config = dict(
    model='model that predicts nearness at each pixel',
    dataset="rendered roads seen from a driver's seat, with toy cars, trees and houses",
    train_examples=145000,
    cutout=0.25,
    channel_attention='eca',
    blocks_per_level=2,
    attention=False,
    residual_init='zero_last',
    lr=0.0033,
    ema_decay=0.999,
)
Rows from block 10, named by matrix and row number. Each number is 128 + 24 x the weight over its row's rms, rounded and kept within 0 to 255. All counts start at 0. Numbers have three digits each. After the name is the row's rms in percent of the matrix's.
# convs0: first 3x3 conv (model.decb.1.0.convs.0.weight, 96x192x3x3), inputs 128-143, a 3x3 kernel for each
convs0.18 094:124155147112140109112074089144123135115101123122139150151143142125126122083107135142144154154161152123131112136133134152140112091088104101136131104168182063063067121133112103122102169163158130131141139097100147190158143152131142142092104092131149135141142093133121056134138126160116118081153161127078134136115118113127112114157163161160150166105130120136146109153134118125106158135154129132203106139132128101092100149124163174114172
convs0.19 099:105164132130145093128135092123118113138126154143078183130144091120134122172149083140147129127105146110093172130063118168116122163070109155110103128180112076079179116103090107118144118101135128122102120134100118109107102112139130108069100145090123143125118089159137113183134146152150152124145125092106143123128172113120139139151152092145120120083140120137140146174173117119116118118092140101132162106115104082047120144072118123083154
convs0.20 111:134103112138129118129144142130144143154150108124140106139067110110114092112135118090107109106147170128128154062095156126099153145106105116132107100125121120137130135111083178154106111143103108133106120171167125144148141122159174137120113148142076129204124098171156084133143119144122115101143112113168155062100127143132119131092060108098106148152145144146110099146139126143144145155164143141130135151099107117112146152104153148082129
convs0.21 092:110150146114155113139148144103114139155133144134135134111162157095132135084138114114101077086105099117126163118144092120118080137153135114169155095114114122122112108121110116119121119145134101133130127140125133121118081098096121129133094133134124101117123123123120123131068090082123166169130130145125169157152138136141123117106121131122145155124106113120144123146176117109096095101119132133140137128141124142146147103105138120102140
convs0.22 076:155146176125102110115106101101107105114144161138154136163181187116123148099090100126127139128142141137125147168158169165167150229220175089102103088122147091171194123120098135136129140113103116116130071091083099105104141137143130144124176178140115128123129108098171116055109108089114113123091082091123127101125135097109110097123104125143155163140150161107101110109114096122121102148122133149121115111113106129107114131136126120119098
convs0.23 096:135099093079054023036006017126121111114073112060062087107122157112106130122102143136127141152125106138165129103083073153138136178147140110128100089077078072049068123112127118112117144126132152134137130130129144129139098107116130094093154148135133088105131096140154121125154140128101149164108151173123123126104132123129127138144103109135105105107104104122149122127156112140155108117113132142125138115117157136127115163134132114164149
convs0.24 099:133164115116116095155151127166152150112042125141147158093110088125124119110133146113151142121151100112126141100125124139159131114137102130093128127058127161135161095100116108134122132148108131140160074098091150095143148137124133156121141158138164109137158167150165124164100090147109123172098075143072082098050054081100083106147143128165175125176142170109162124117094118135115148161148156144081165145147153131136142109124101127124071
convs0.25 086:135143112070115151132108133173088095111126087113138140120133110085111155182128140102119128115120129137119161140101114114102130099067117088102108137148152128160148102131105099158193131119125104097106146118140132163124169157172128126126129120140180150130075130110110134168121129123143151143111127142091125108097099127119120115193178143113122137123138131121131122140149109223136134104111109114144119122151154071104074118119121102120182
convs0.26 117:120121151117169127107114124135144136129105111146111167141140089100118093114193139137148132112135129144150155069090125127158081156170101113115110086132123127132060140129135098095116112126106113116122112121140102131124106155154167169137139144128119114130130120137128134193114137104115134161094130157098118117119159126089097087127106129146143106057129109142127107142138130157163124107128122127153136121154125136074129143099153078064128
convs0.27 108:164155104111074080155132138138119154121083079130139111152145157121150145131116129133150138178188169113097115138161132134164116134166166125104120109124118144165124119126117075038086151121118142140172160124144068125088137139126124130107122143138102100107107140127152147151142143164114128150135119126135154127183103085098106123103076122143113136123150130156126151104047077125070126136190150107141151102081125140121150072094126109127120
convs0.28 101:113168138113141137143116146156183148175075128129040086112105143132121127138124133126116118095139142158147142140152146133132143086095143119127097134111145169141139119112110127134122115132121140155134116137114125123101104106128160162177110126113123152128116115120156166128136101147122129128135204166102105107079133112134127166149159127153136119133145147142125144120156109131177093169160138140065134183136150073064152125140106098156164
convs0.29 102:086122127162135090132108154139102126156109125124172159096154150100163138110124103105109105110131105085119081117033093076086100088094166151137143150139043111132167102131116108143099117098106125151180155144121108144144140134144131125114145129108112112119146129096108145138125121131140103124127051150102113142152085096131107139126114098128157102136117123121133175115111162121170174110154098147120085166115107123130119142081114180125144
convs0.30 087:172117093115078106118124094111165126143132127151146151122163117131117124121111110113155130128139110150133124087145160083132105077084072130122160137118122146158145126109127121092093169169127146165151075127107140169169160105138088080102160145147076190150083162122090096116144161164132129141077061085106101142103105129100107094159147166136169153133144173137136145112092140124122117146124137129127140119088137098139168101114135099104093
convs0.31 089:121112126091163155167125133106116119132147109133088043148138173108164117140129093147140100108110132135143112130155134135150151059072088130157111096117115151120119141155129120086077141142148117116108066117112161141134138139087119119142116076069143149133110147162112153164139136123118067114122085122165134152141148089139119142110115136108123143164164133115167113109116132088165121203115115167114141127095142130096093181099116094116161
convs0.32 101:125156143117103084124139130108112129104138111115146129132136145124108097158144187128130133141129155134089088160141137149128127106091073115142126097123116097098051120119132102096078132142127113092130127131111133136136121117108161157127108096144146133060116070084112126175127142151106105087125152099105114137080112128142152132161149132108112103133141099115147127119140181055106080160178178121137105144147083111098177140123126165109102
convs0.33 099:128132142126135137100045038128135136132100124087103063128123114144132154095087095103094083173122097158114107117098103125141146138180167140138135109096109109064133155135131160138162098111119128141168107110111145120141158132120127115141125102093119106130122096085168045077121100092104123100152202178146152130119143130119123136120132148158110123121130096126150163124089103146087140157126135153130153095112127102102125106103163172107151
convs0.34 107:090145142110119119138141130070131145140114132115166137167142183126137139138108122095117138158164128131136128130154135106119076106122095094116136120169163118181144116115133146146156109078119129149134144099106136179093100118172106126115116142110111063043095112131106105144109185182124133098114115091089146134155146142147134150139123129121125135136184161094143134179143093141098123134149160138137170074113127145132118099121132060107139
convs0.35 104:120108129123082118087072086132150151127151124113167146155162118134169144071123124135151152138133089136136099145135118133136141157177105104112072114117121098078104133129158108045071155164165117146169141129079106115099097125106126131136139166157143122125142107124147065102122123122093091093152132151130086134154142135107119090144117099098137158148095109128111142125137147158131181119142121152116118117186158091101144160125125138120123
convs0.36 091:158122133099105099133156128125094110129146144095169173127108151144147139143117161122153138139142087142163158109151147123147148122130124149127139169143128133152166107097111100165138079143087131089123140133153118134121139143135099117120124125141124145107148153100138092099114097165136175117134110103162156125135126149084128160127117145153155147184101098141073122122106125084097094177150160158113119131104149111109085099120139118136105
convs0.37 090:113124102155136118169139108136121121126118091111101119115147162118165194108128150145122104139150159138130080134135083123122059133121074108105120153157142134130114147140122091087061147175174116110110115119129179173160157177153127145155141148145174148150105065104128076080121129130134138152151192159134119105153192165091101128132152150127123120126165164132126129140142156148129121141155163109118102159188163149141123155147118100114070
convs0.38 084:123112126103111104134123130136136134135149136132135128151142117106109102130121114138124117115123128123125134134130131128126125123126121126142155120131131131141130151135150112114116144140133126126126105112112128143124118134121131128129154131128127127109123134110164137141141145147145136121119123138146130118152145132113156133106120111138129144130133148177162135129123124123123119122108115131122131104117140134132140131131100110118126
convs0.39 107:112111132134144138090130132112140127110086095124080082138161164169148135133109115109129124146126122199133126134133135124105093169165093097132117126111133089103135116153141112102116119069108115158133116105119123125126101114143131120111142147122132107090117099094166083113119144107119161122152131106143147127156184160119121109122121110131125146118182136125118137142153128130123114143135129133186166174148193123129069127157142179127096
convs0.40 102:086122139130133163114072105099093135098079094059112113126133132109142145097117080089143114099122139080071099125141151147150168152135149096128144144103120113139132120115111101123122141180138159128130100095115100114160170134123143154142131146149135101116150159127143136105139139148104114114132183124127140138131116080081114119112128156153164159147121148121119139150136108135116107153115111146125138115110108143136120112115112131152117
convs0.41 087:097117124152170156130118099121122115123100082122121125137138133158143134112092112136133116157142124150143103130125093132143107118136126113083088120077106118138145158165178056091124119130100148152157090086093123126145145143162132148134135114135174150117081087132125116102108132135117108138141153145103099093143170168080119127110139150168109141132118114110165162129114115159106113141146148095109096078169145149159103132131109104130067
convs0.42 112:140143129118133134058115089129130130095121127114164151132134121141151150109086112146145125112125111099105072155147120139140136116117099120146127132165143132156148151130147122127106120130135102120138075074071165158156129125121111132136125124126112070108137124137156188142112114105128141127169152164131158122098106129140178166139121132087123128168140165174184172143133134122088093159120114128128122112114125115098113135106078124149104
convs0.43 099:134135118157052087164124103140136122112072109140126162104115152103134166096134163110149100135147133099104114136139134143151136121148109101123120135127060100120184126138099125143135165130104138139113138104113121130135159124150164157128115122131134142127073143149119100186137146133104155142103121071109138116150150120132110136130158116121136127113165138145184134119110117114135071143144111128099165137012141096115121119108150125090154
convs0.44 106:146181148129128131131121144100126131098092111151137132114125124169160146070083130103100072135146128122141115145161146139129103099117151110114088147144150151132137143074112160130135182165169136131137129130135132126128143123124120071085132144187127115116085080107188171171148155119097121141107121096145167137157141120086076077086099114127123082064112111148136117122132135140112096150143127171158115069066086061069117170160184138091000
convs0.45 097:075134108101148168145103127149124161101034079115042067125136160129103141112067097115119119099128129099125121122130129129130100120127086149108140136097092107110139138116120112093113112131137114103150115110131111123127158119134147125122140110108116132158092152154147161134125128153159154150107132145133113096137119134092105137116135161157153195148094121134131121149099108193109110153114115120121131087159142127072117086034116115078099
convs0.46 099:081131120096158135142168160129078104120039133118024042121155130121162152127116098147163129147164159112123162131139133123143144146156151099109130126101119156163133146101154132120145106103114125068126124119164084088138159151127145125121162174134155133148138135132138143126106108128099099094146130137120093138127104110094069077141121112160144144171125136121102112098075107131118133133087113159132136112111112124157149105140126084117158
convs0.47 094:120165171125123123109122131143159164142117138132132140122146098150170113185156156142122173124124113129130129123135147126102103150145132139131134130107090138175158115118112155118106128063132154162125116128145117107120129135122124096096135153171097104119138136141099110113106119127105123124121157143120129108096099110144103140133150135118129117123157172121130111126164126131156142128149133161131115135143134110098107119133142124106100
convs0.48 095:111105097107120103134125117134134119129140132108114113124118113151169176109111129121126105136124108158155162122121111092103042128124116153128138125137132133147132141133130096106087107101107145143126144135144091110101140151128109109095100122127137138129106094071158152121142125120090120146116125104116123137131147133097106105118153150145104105102124138141139171132120110171149142102118119093152083121170118151145126135144138103112085
convs0.49 101:085119101104133126141098106143163148085027048106103128095106149104123106113147161129141145143124103125126129090088069110115087143144136161110101158134140123089070135126115096121149142145102125126119129123147127129117121120099142149129149155166142102118103094129127092134121112142147141144133157144130136133134132121125132154105146134129121140120178132134119143139122113146095094109124112080089095163126092167147134093080097128124138
convs0.50 102:130130144133144114076057066150145131110127085103138135124117098144139151147153170085099121120132086188185255128116110147140062180159148108111121106108096138167182137125102119138138112142111123120103167143155039081035126124126146138152073088065138123134130126114146112093138140116129145108124135138123150122152117084130141138083105112151136110135159144114123102081110045154161190148146160116092098146144118108125131134138133150138136
convs0.51 110:146112122151145068114119113139137173115105137114160142131100109176165068124160016126147128139106139108097162141100144157086120134097127150123115158126105140136100121143128172171119105108138126161137137113158122164089081112126139127119095114098081137116107079137119069175139104142148152158138121104118119115133117132118151145130118184119065141128151112158109127121148149085081124134112120200185097114117097105096153110078169156122175
convs0.52 095:123124130172184150107137124086119138106109118132104102125158129133110098107113166129144146141112119079106111154133118149141132077077066141168176129141128100094085104094087156153133139127144121127144104121128149154149118113079110118086117148130107126143120117147148147140159083109152146127138108115148168164107120100162179166162140124098100101074107101137126125172145143111105093097135146115149113092156152131122143095059120125096123
convs0.53 093:152110122065116132104123142149118124149143123143097082136152117153157168092087113121132141130122103120120155128119141104104115096103055093103096128158129121095048144120110117124099121126125122128138113107139112117116115127128083099126138143151139090114111113137133128144092104104122117109111117135096132121133113128111110113159110092121093107153157127107111120106118105144175162118146145118133129140134131100121116122116148064088108
convs0.54 113:131134134109127144132144128137129132126134120093147118145113154114099150089074137123103121158142136077082073146131111148121112129113100122075077131110110138161147104111125121118121131149138143138135133133166117122107119122127127154118136122110138112113165134120126105135100117134114122139102130148115106146121077091124139142145156163127128129089112123098085097097113149133128155120126142141170157140156131083112127125132119128128127
convs0.55 109:070149145119104153061074120129141121166140108067152121199106086152138124149123123117151137108104099125161152145157168139159155103127144115117147078115166168121113110142088076129097120160136120086108163143149099084130102146121108139133093110114125132133158136123147139116112132119112123111088090162132170111097137132102124173130128115140140167135162203149127156130101115149096124130121120115097121096157145123128098120141116162144129
convs0.56 102:109178100152105144101117078118132168125149123096129106128127150178129135117138181154124136155119150070077079167147094142126126065093092121159171104111133045075083074110107122130126077070041117117128112141137175151155099082079202204155126129128149102121150121126106100104159145132105122129136138131162143106052024047160181142112104105071117146094092104124132074119161155062094084137178101149131127143127085120136150145129124162134113
convs0.57 113:121107088118147112162133155130109081074119120150117130142138133078064007144154180143149172071096070111107167099110126108097081158111082115132133110107085133163160100076062138144112151148132117120125151148140097097079153142131141130105150142146112126128099118128122097123141131112155138136077084050145132124193149129102103093100135123151136098170153112164132129117123084168181200150164146127192136127137178135135119137155146130110102
convs0.58 101:164109157083037082116142175120129143109160126153124116153169151175116085095148094149119163134113134123117133131158168134149144111115078171096118127137102136114114112141118118124156134095123129115164140138142114126107117124161135150129134117112087076136101117135126132200156135137122153118111089100149124117116075140159175115122072167146095137084145130114165147066111108144165122127125124106109167108102177117086090109056134138089119
convs0.59 104:120135144140120105085125105103129103129125128109106132133108102159170255092104115132137114193158217129116113152159137168142126138133073123178151126142156049114086129121133076113092077090094130165156062113104167162165132137152114133135125120108094103105117133113193192184137148157135138146120122116159148112135171155150129094115115126134140130141151161139127122161125139140114086145098112192156162136144134110116156125118118109099078
convs0.60 113:108156133131152135172102099150138136117136103095133107134164104153137147097150145133129115115143154197076106145112136131122126137110117086090119147136155095094112071108120105145121107111156154121128127174189091092112194144111073124114106124092143107098133082112159132106120140159126128076067137144108122160107145135113132130147135140113133145177162145121130131127132124095094112165153094116124099164121123157127136151091091117129101
convs0.61 105:172180177112142117065143111093154136143168159088122139153127141149105114134151123142116102125134151120092107147135107134149134138137130121135119137116116126134130144152135129116099141159136127142144113124138141138131162151164120113106137138144123109095172168153111154156150144124132098107129091120136163149119118107136155103137120122153172162141148149118133125170133140156157126142097094140162120102145134144137083143142114135160126